Weights of a small self-supervised image encoder: 2.75M parameters, 195000 training examples.
Rows from block 9, named by matrix and row number. Each number is 128 + 24 x the weight over its row's rms, rounded and kept within 0 to 255. All counts start at 0. Numbers have three digits each. After the name is the row's rms in percent of the matrix's.
# fc1: squeeze-excite reduce (model.blocks.9.se.fc1.weight, 36x576), inputs 371-423
fc1.0 125:129104111120128100108128110144114158085132136120145129080089081157097163123131244136102145178150139133100136124085099156126128160099131126113135131121129149127
fc1.1 071:149139096175088136077137096133126133100128116125138095156068127123142124136041122120129127141133130131066126135124120125142136120080126156151116123131127147136
fc1.2 100:134147134146154135124097138142130142170121121113112157127022130124150141129064120082124128060150112061111131130120088132124127121131139144138132156142138125136
fc1.3 085:125129110050126128120114138126125060135154120099135123112094146121138128092138089127129115097108138164096141139097138140120137119140156097125042131084137160133
fc1.4 114:133127126153089130111105129128118112158098135123105124115133151123110169135079088126137113087136140099175166089126132155139130108100139124133112116103151143130
fc1.5 104:126176124134085115166102122130141122109122087157177111129133105123094149105143116114140171089147093136098111181111092120123099139174110077116145101094107114128
fc1.6 097:112071155114106145136103078124063110165141133132094059140147119143096122106049081161122126127148111075123146146130151116127118115065127117114153127149125120126
fc1.7 101:099121106162120123110097083146123118178116142117114110125102150116167118135081124157136132098159148118125127145112116106130134124135120163148066137113158092118
fc1.8 105:113143114131136133109102131099148098126148128101134148100142107119091158126138103127149184139136161092141107104139214118133121126111093107138133119087103144108
fc1.9 101:117122141079123159098113110127145132109121126059134176142166127133109139141106106147128167131127115171125148132156158107114124118127126133130124134144114125119
fc1.10 122:071141138128127127132129124109121111065129100125125056135156110121106111121126125136117148071099153159125104128160121108119093127126132128133151143142109136102
fc1.11 070:104152180113147109218147126092042148150149128111116110176138138107067122138143165107133143140130126138119097153133126133133089103129113122162102110141134112130
fc1.12 096:103124159111118133135151132121133188129124129124167127132075138143125116145117145131132137172139146112110126132185052158122136151156119082134128141149123141125
fc1.13 081:117160100147132113132117114155109125127142124114114117128127121126071122114160122124131123089109094135076123126123159114141136127137149168061123114096154144137
fc1.14 081:104140130170147129116130215117133138128129095159147103127107095046156112100127134104120137072154127156132119121146104132131132115155099057114125118115124093157
fc1.15 120:144119089128112125124148161136105165122124139149097115110196116126113146119131120120122112133133126130166126096144115128104089100130120161086135119092123082088
fc1.16 114:105125143144120150137090128152160116152119127142118140161157121153142187122129150106088111093140117100119155100145092123140133084113117122152121118129113146109
fc1.17 088:085112130122145130123130092122086117046132126106122144127081107154092120154136161136167100103130114127117146132153116089122119101129130130119037129089128115107
fc1.18 112:101124110105137140133103137116139123083144120076140097162138124159106143129085122102104136119141117131163161092204060112136138097114097111128143126109097182139
fc1.19 112:125122161122118142120134158124141094137139107127121113101115150118117112132140101064104128135118108142150085090120116080124122105131172161127143117101133146133
fc1.20 105:119127107137128101132160136136147077091120114134125129126000159128100109130116111120092121115124123119094127102039066142120104132116115126123123122104135085116
fc1.21 074:117121098104108137110120162129125129134108122123137088120125151210039130115108109140113120165141097120196125120133089154127131132115167090135104130138123156126
fc1.22 124:125125163142103126075115107121129172127120137117102132125133122135128122056123100137125141110118131051163127145107075149118129082100110124076120070133149091137
fc1.23 142:094149119139125123141100132117144135087119125070150129137172124114093147145090123099122147097121131086150111088139176119119124133143103121133114117118126148109
fc1.24 082:133112155107100142124141069125138129071137134139128167149136148155121153161125116127153116181126140122123114128112100103156131129103100053081153131133121127139
fc1.25 106:134144117121108111153127132099117131146115111120080134125150086012137120122107122166094139105127131126113097154135144133118114111109109118120129093134120110125
fc1.26 103:131104112175121111048163133133117101143130142112112186100193133125141124104161071069129091152139105055112153099095114100129130098111118108120141093086133119123
fc1.27 077:124135128111145138091120144122109116134120124111175126152060123121111166154140017094123133131100115130123122160117117110122134126108099134120134149146106102142
fc1.28 098:111110097097126135140096117121125111119099147139070098042117154153124146108152126110113125134132069131090155147127138127111094110112090157137144163136145130132
fc1.29 120:105169114108116134170120135128140111118108115124120105108111124130115151140080124048140133140140160071151101123104111123141147139111150110130146122123118099149
fc1.30 099:094102131127120133146117149080151148171159124121150112101157111110141114120110083110150119095110125111058121084126003125153125155116110100131101126118129118115
fc1.31 078:131130102133178134105134132124080109049095121110121120110099123136088124129132134131129146109134127121138147144129126135142096127172140119137169127107111127127
fc1.32 097:127122133147123129095139132140123065156128124142104121104132124145153166087090147068134177139116110113122108118094130119138133125135137102124099136119115125081
fc1.33 073:155144126138164120117157114134115114095119098107135113111122139127157121144129112170133121146145102116130130132115075137138129124128140131077138123154118130123
fc1.34 080:117125129173124128139107064126090176155104124141120136178111121109124133108133132116130157046084124116089156161092104127123131154129134104119151136125117130103
fc1.35 089:135136115074149112127111109146134142125126120114113139145111099106118096151066029141085123138150123130140105129121066132074124141137137149132127126134127129121